python train.py --arch="swin" --model="image classifier" --dataset="rendered roads seen from a driver's seat, with toy cars, trees and houses" --train_examples=72500 --image_size=64 --crop_scale_min=1 --horizontal_flip=false --rotation_deg=5 --targets=["vehicles"] --num_classes=3 --norm="layernorm" --norm_position="pre" --hidden_act="swiglu" --mlp_ratio=2.67 --head_dim=32 --fused_qkv=true --bias="all" --qk_norm=false --parallel_block=false --inner_norm=false --moe="top_k" --num_experts=16 --moe_every=2 --expert_mlp_ratio=2 --experts_per_token=2 --shared_expert=false --patch_size=[4, 4] --conv_stem=false --depths=[4, 8, 4] --widths=[64, 128, 256] --mixing="mixup" --loss="cross_entropy" --residual_init="zero_last" --optimizer="muon" --muon_scale="original" --learning_rate=0.019 --momentum=0.9 --nesterov=true --orthogonalizer="newton_schulz_5" --adamw_lr_other_params=0.0017 --max_grad_norm=5.0 --cautious_weight_decay=true --max_steps=4700 --batch_size=48 --epochs=3.1 --lr_schedule="wsd" --decay_fraction=0.4 --final_lr_fraction=0 --warmup_steps=230 --weight_decay=0.03 --adamw_weight_decay_other_params=0.05
Rows from block 4, named by matrix and row number. Rows with one number belong to one attention dimension. Each number is 128 + 32 x the weight over its row's rms, rounded and kept within 0 to 255. All counts start at 0. After the name is the row's rms in percent of the matrix's.
# q: window attention query, key and value (stacked) (model.blocks.4.attn.qkv.weight, 384x128, the q third), inputs 0-127
# k: window attention query, key and value (stacked) (model.blocks.4.attn.qkv.weight, 384x128, the k third), inputs 0-127
q.95 102 [186 160 166 114 145 137 130 119 149 140 128 141 127 134  63 164 165 143 119 169 172 145 189 164 129 183 158  84 184 114 104 169  63  91 133 132  98 137 119 116 110 109 105 138 129  96 123 152 131  81 148  87 117 147 172 129 122  97 157 168  72 133  83 183 129  79 154 159 142 147 144 135 157 110 115 116  51 132 169 126 158 184  74 108  46 158 117  92 122 109  43 100 124 121 127 129 143 130 106  96 198  85 145 123 120  56 102  84  80 100  97 170 149 114 140 100 127 176  81 139 118 138 143 128 129 124 145 127]
k.95 113 [ 49 105 113  79 104 117 154  89 101 125 117  86 135  95 165 134 132  78 132  79 106  87 110 119  94 132 123 127 110 131 101 130 135 174 168 151  90 162 114 194 146 152 152 179 130 210 139 226 131  87 143 139 105 105 166 122 124 174 140  58 135 175 190 116 105 134  92 148  88 142 102 143 170  71 121 167 189 143 149 147 118 148 128 123 175 100 140 153 153 121 111 114 106 108 173  73 126 150 147 116 193 112 146  76 134 212 137 116 167 142 121 109  97 151 145 134 107  97  81 128 118 105 106 101 121 103 126 145]
q.96 090 [168  60  83 138 112 128 164  80 153 160  97  62 161 107 121 133  77 142 130  69 138 109  95  85 142 134 156  95 154 147 115 149 132 132 155 122 149 142 118 130 152 119 152 107  52  92 128  90 144 148 150 136 199 133 123 135 142 125 179 136 170 108 111 125 169  88  89  90 158 167 130 164 208 107  66 149  89 132 118 164 120 159 128 128 185 138 168 181 168  84 136 120 131 177 104  66 142  99 131 159 137  66 181 181 128 104  89 133 136 119  97 154 124 122 144 163 129  86 167 112 179 163  93 115 162  73 144 114]
k.96 092 [194 116 116  88 113 182 127 106 118 102 152 126 178 107  91  80  91 132  86 113 181  80  93 164 157  75 123 161 166 102 130 159 131  73  77 155 152 110 152 162 110 123 117 144 111 134 102 143 114 115 179 200 129 141 109 179 123 146  98 179 136 144 153 161 157  96 139 162 154 120 138 112 116 112 132 127 153 131 173  91 131 108 116 185 135  80  99 146 173  68 108 130 166 114 130 116 106 100 175 134 159 106 143 114 122 116 144  71  92 108  72 168 141 120 138 144  86 156 120  87 213 184 124 140 189 108 170  54]
q.97 093 [182 139 102 140 169 156 139 114 144 117  87 131 167 109 126 161 143 133 113 108 104 127  77 163 155  65 162 144 136 104 125 111 124 168 118 135 192 127 132 140  78 148 115 166  57  53 154  98 133  96 162 139 169 107 138 104  85 156 128  81 146 102 110 129 103  58 199  82 134 111  93 176 143 146 103 116  65 169 178 197 200 131 131 130 109 101 127 154 147  89 121 130 127 174 138 155  91 106 176 120 134  78 155 129 109  94 178  94 102 174  97  91 152 113 158 141 142 151 114 121 151 137 120  90 192  76  95 134]
k.97 097 [139 134  99  97 117 181 144  95 120 141 131  72  97  96 113 140 155 166 108 108  77 182 158 115 146 170 172 109 184 121 103 105 161 128 149 147 157 164 153 131  97  85 118 159 132 140 141 109 141 145 183 147 123 137 116 176  79 120  91 120  91  60 154 153 133 106 215  79 168  89 138 123 144  62 103 122 131 162 155 104 168 113 142 164  85 105 147 122  99 103 173 161 146  96 101  88  75 117 166 131 150 162 123 128 107 153 163 103  98  62 139 160 142 134 136 123 160  18  74 123 154 160 114 163 122  84  96 109]
q.98 104 [ 99 105 177 135  74  87 124 124 149 115 161 146 131 155 140 115 123 118 104 141  84 172 149 127 174 157 188 113  97 115 127  84 123  97 167 111 113 121 159 131 113 133  84 128 197 160 146  82 164 108 124  83 129 132  82 111 181 112 117 132 116 165  98  95 125 222 151 171 135 124 127 110 100 114 152  91 184 181  81 110 127 137  86 134 149 166 107  98 139 134 168 143 121 137 163 142 174 166 134 142 107 209  55 109 157 146  92  91 132  58 112 126 136  98 116  64 124 100 115 137 167 160  75 142 154 169 189 178]
k.98 104 [ 82 119 135 131  89 126  69 114 151  99 126 188  80 141 179 171 149 172 153 113 101 139 120 178 103 153  52 159 120 207  93 173 163 135 161 117 136 146 104 138 157 160 132  90  95 121 193 117 105 122 156  92 173  72  86 114 117 143 143 151 132 120 106  94  89 107  87  94  88 183 158 117 124  67 162 149 105 132 159 149 145 157 157 127 122  85  67 118 129 171  93 118 108 146 171 115  88 111 168 122 100 115 152 117 126  62 134 162 152 114 124  71 147 161 144 121 133 180 155 128  85  78 109 146  85 129 135 194]
q.99 097 [132 164 148 134  53 115 127 130 135  75 128 194 135 116 172 104 146 153 106  90  94 136  94 152 111 173 152 111 134 120  89 162  97 105  92 134 149  90 125 154 142 189 114  88 127 108 166 100  94 126 147  80 146 142 119  84 188 142 133 161 109 127 161 127 165 198 106 153 125 161 139  66  83 130 180 174 155 142 105  86 112 152  59 102 138 141 153 126 200 139 161 148 112  69 136 107 168 152 145 122 111 200  93 138 157  97 114 103 107  93  92  79 108  58 133  77  97 121  86 110 103 164 122 120 127 192 133 142]
k.99 087 [120 120 100  91  45 125  59 126 189 120 127 185  97 118 204 143 142 137 122 104 130 110 145 144 101 159 127 144 109 206  98 130 151 152 117  72 121 161 160 158 126 169 144 187 154 135 139 169 114  88 193 114 146 125 110 123  46 152 130 145 124 124 107 113  97 124  81 104  90 104 135 192 163  90 191 168 116 123 115 123 118 208 161  96 104 145  79 105 117 181 133 157 121 132 135 120 103 123 132 152 163 100 102 105 111 127 118 118 169 115 151  93 184 136  71 127  77 125 111 123 136 105  88  72  84 153 100 139]
q.100 105 [138 207  92 125 143 156 126  98 192  62 125 133  93  75 141 109 130 142 107  85 157  72 120 161  78 118  88 167 154 130 101  93 163 144 124  93 147 127 121 107 139 140 151  57 146  98 176 157 127 102 130  99  90 122 159 147  71 159 108 154 108 127 165 169 112 125 121 135 126 149 114 108 111  94 184 175 119 118 196 123 191 157 195 123 105  96  82 170  93 128  78 125 143  82 117 151  84 154 114 148  80 108 148 123 112 159 203 106 127 136 200 141 126 141 152 116 140 173 125 102  81 115 126 147  57 135 129 149]
k.100 103 [ 60 132 145  97 150 185 140 146 162  84 142 133 178 121 154  80 162 125 144  68  75 144 154  94 146 115 128 123 149  70 159  96  58 168 112 133 122 108  96 134 151 135 143 145 169 152 148 170 125 110 125 168 102 169 157 119 111 111 110 135 130 122 102 169 115 158 171 122 135  63 126 108  96 185  81  55 186 122  97 114  56 133  89  96 138 201 202 106  88 134 205 121 107 160 132  82  99 114 106 122 113 164 175 132 117 143 150 123 148 132 123 170 156  81 141 130 129 128 121 154 137 106  53 128 146 146 135 134]
q.101 081 [150 151 104 139  97 149 132 145  93 132  98 131 240 111 123 138 101 158 108 107 104 116  68 166 160  89 112 123 184 154 113 162 102 141  82 106 126 122 146 132 115 126 161 108  85 153 123 141  98 163 137 140 129 108 140 122 108 124 182 183 125 106 140 144 115  84 139  92 122 143 102 162 195 170 146 141 115 180 193 158 137 155 128 198 153  90 136 171 125  73  75 175  75 146 141  80 116  88 105 135 134  74 174 181  70  80 139  78 134 173 192 155 134 146 132 124  80 109 174 106 127 111 125 128 179 126 110 112]
k.101 068 [137 122 106  90 162 132 150 132 147 136 136  82 148 149  85 136 126  67 106 134 182 130 164 165 198 158 191 118 149  83 118  82 143 117 149 100 121 136 132  69  94 154 141 190 180 143 130 166 159  92 162 150  97 146 153 145 173 124 153 183 112 119 130 100 204 161 185 191 147 107 137  97 122 148 127 183 155 179 137  93 113 141 124 145 122 136 101 135 134  74 128 117 108 132 149 175 161 173 109 122 147 159 113  79 136 127 149  70 114 101 140 137 126  96 141  95  93  76  24  78 134 140 167 128 109 101 169  99]
q.102 069 [ 79  92 144 168 122 115 157 135  77 134 178  93 154 138 104 116 144 103 118 177 180  95 114  34 161 115 152 128 140 109 130 167  85 145 144 163  82 101 149  78 127  82  53 213 160 132 151 139 137 135 117 118 113 150 129 184 157  84 110 133 125 138 124 127 130 120 156  99 157 111 128 127 118 175  63  93 129 119  85 137 113  88 100 158 134 144 169  98  68 133 149 115 168 136  95 143 159 181  97  96 162 129 155 181 119  94 111 178 137 148 124 109 161 189 109 156 101  64 161 117 177 143 137 110 162 173 144  72]
k.102 069 [185 121 159 154 167  65 169 104 137 119  42 141 120 138 127 115  82 145 151 175 120 149  72 159 159 125 104  90 108 122  52 121 147 109 121 116  90 104 158 129 112 190 102 186 128  85 118 134 120 194  95  63  98  94  95 142 107 119  86  59 122 173 131 134  60 142 170 131 118 102 105 106 112 119 101 206  72 151 132 133 143 143 100  89  99  84  59 126 148 135 108 121 126 108  99 137 130 157 111 206 118 178 107  91 120 129 114 103 135 141 117  99  77 173 116 104 130 127 132 153  85 126  97 125 155 134 133 143]
q.103 113 [124 134 126  92 180  90 138 127  92 148 138 114 118 127 125 176 137  82 170 172 120 112  91 177 169 132 109 159  92 107 101 106 179 162 156 112 145 133 178 117 169 135 100 153 120 151 108  96 200 143 170 145 132  99  80 157 149 144 123  66  78 150  80  66 141  83  74 151 110 147 142 148 139  85 138 147  95 112  55 134 149 125 107 146 139 159  88  96 106 121 152 121 158 135 124 129 100 121 202 165 145  96  93 117 208 181 102 157 139 118 100 170 117 129 136 134 115  51  63 150 179 131 150  59 155 108 136 128]
k.103 106 [155 148 126 128 171 160 141 108 100 128 107 127  63 106 109 138 146 178 130 163  88 128 149  46  80 145  87  65 127 125 131 192 154 161 102 176 111 109 116 207  70 155 121  76 113 164 182 132  64 132 140 123 136 131 116 115  93 141 148 171 139 109 149 117  97 116 146  81 110 185  63 147 169 127  92 119 103 120 149 100 188 133 118 127 132  50 176 127 107 170 153 142 170 110 133  87 133  83 119 119 107 152 133 126 120 137 152 203 120 152 159 143 126 118 142 122 150 142 135 155 115  85 149 104 103  96  37 107]
q.104 086 [ 92  53  49 172 134 137  87  87 142  95 142  96 127 193 108 116 121 110 121 117 141 123 207  70 110 136 140 169 101 115 161 115 130 142 141 136  74 101 119  85 104 100  94 107 138 145  95 185 127 176 129 118  71 163 140 177 136  79 112 128 111 124 186 149 199 133 113 112 157  88  89  94 118 177 103 106 161 107 141 148  82  76 169 145 170 126 146 157  41 133 140 109 102 184 136 170 114 146  91 117 141  94 120 135  90 151 146 123 132 122 149 134 189 138  59 133 126  99 115  84 103 150 143 129 112 132 143  94]
k.104 090 [113 160 165 138 106  80 131 137 163 109 134 147 171 139 174  65 134 114 147 149 164 122  98 157 170 110 107 129 146  83 147 119  90 117 128 147 137 106 127  75 137  81 126  95  97 148  81 135 165 141  56 123 138 123 111  65 150  28 137 123 122 150 190 150  59 152 152 143 124 158 178 136  77 205 110  87 137 137 113 151 118 121 124 146 122 131 122 175 171 109  85 141 100 178 153 110 105 134 106 133 117 144 138 172 152 127 142 132 172 135  43  70  92 133 110 154  84 176 164 163 130 142 116  95 209 138 103 145]
q.105 126 [147 169 137 139  90 125  95 132 213 148 135 180 164 107 171 116  83 132 109  77 139 120  68 181 108  82 108 126 152 117  85 172 132 101  34 127 161 185  77 151  95 115 141 112 137  85 135 125  95 169 139 191 152 142 118 155 128 121 148 118 166 105 103 170 166 104 130 125 116  95 137 103 131 127 137 173 102 123 165 120 171 186 112  78 125 138 175 169 134  92 151 139 126 116  38  84  50 152  99 154 126 101 158 147  95 109 110 157 108 141 138 106 131  91 118 154 125 201 169 105  91 138 117 151 126 131 136 155]
k.105 111 [ 79 127 128 129 143 185 163 192  96 108 152 124 146 138  73 121 101 136  99 110 190 117 110 180 115  64 138 155  99  74  97 110  81 143  99 165 177 127 138 116 110 135 140 159 128 142  58 165 125  99 129 111 122 147 180 135 156 137  56 169 145 141 107 150 178 126 102 141 163 169 208 148 147 108 144 111 193 173 124  98 127 116  76 125 124 131 129 118 171 115 144 141  86  87 142 136 140 230 159 120 153 107  82  76 117 149 141  77 133  95 146 130 175 119 119 118 124 111  89  80 156 138 100  86  69 141 125 113]
q.106 111 [106 106 140 168 144 104 124 116  72 152  83 121 122 173 117 103 166 190 106 161 113 155 135  87 152 143 146 117 115 195 147 153  87 110 187 162  73 130  87 124  89 135 116 161 151 190  87  80 139 104  80  97 115  84 111 133 162  78 126 142 125 107 147 133 130 183 152 133 114 103 128 122 115 175 107  54 171 111 118 143  87 122 123 122 134  87 184 105 139 165 141 164 115 155 113 104 126 118  78  93  97 150 107 138 144 121 154 156 114 110 126 107 145 150  87 130 131 121 151 165 219  71 139 127 254 125 149 157]
k.106 110 [150  93 150 171 148 114 119  73  95 150  97 110 132 157 110 164  92 124 145 155 140 119 134 191 147 129 134 126 164 123  99  48 161  86 154  90 136 153  99  85 206 138  63 169 119 124 130 130 129 137 162  85 153 143 117 128 154 144 170  94 120 140 103 108 158  72 131 161 112 149 114 125 150 103 107 198 147 126 115 131 178 139 111 101 114  83  70 142 110  68  65 124 135 129 121 159 147 193  83 159 127  84 157 119 123  45 111 131  92 107  66 121 136 168 189 122 104 153 125 133  32 160 126 146 122 150 140 146]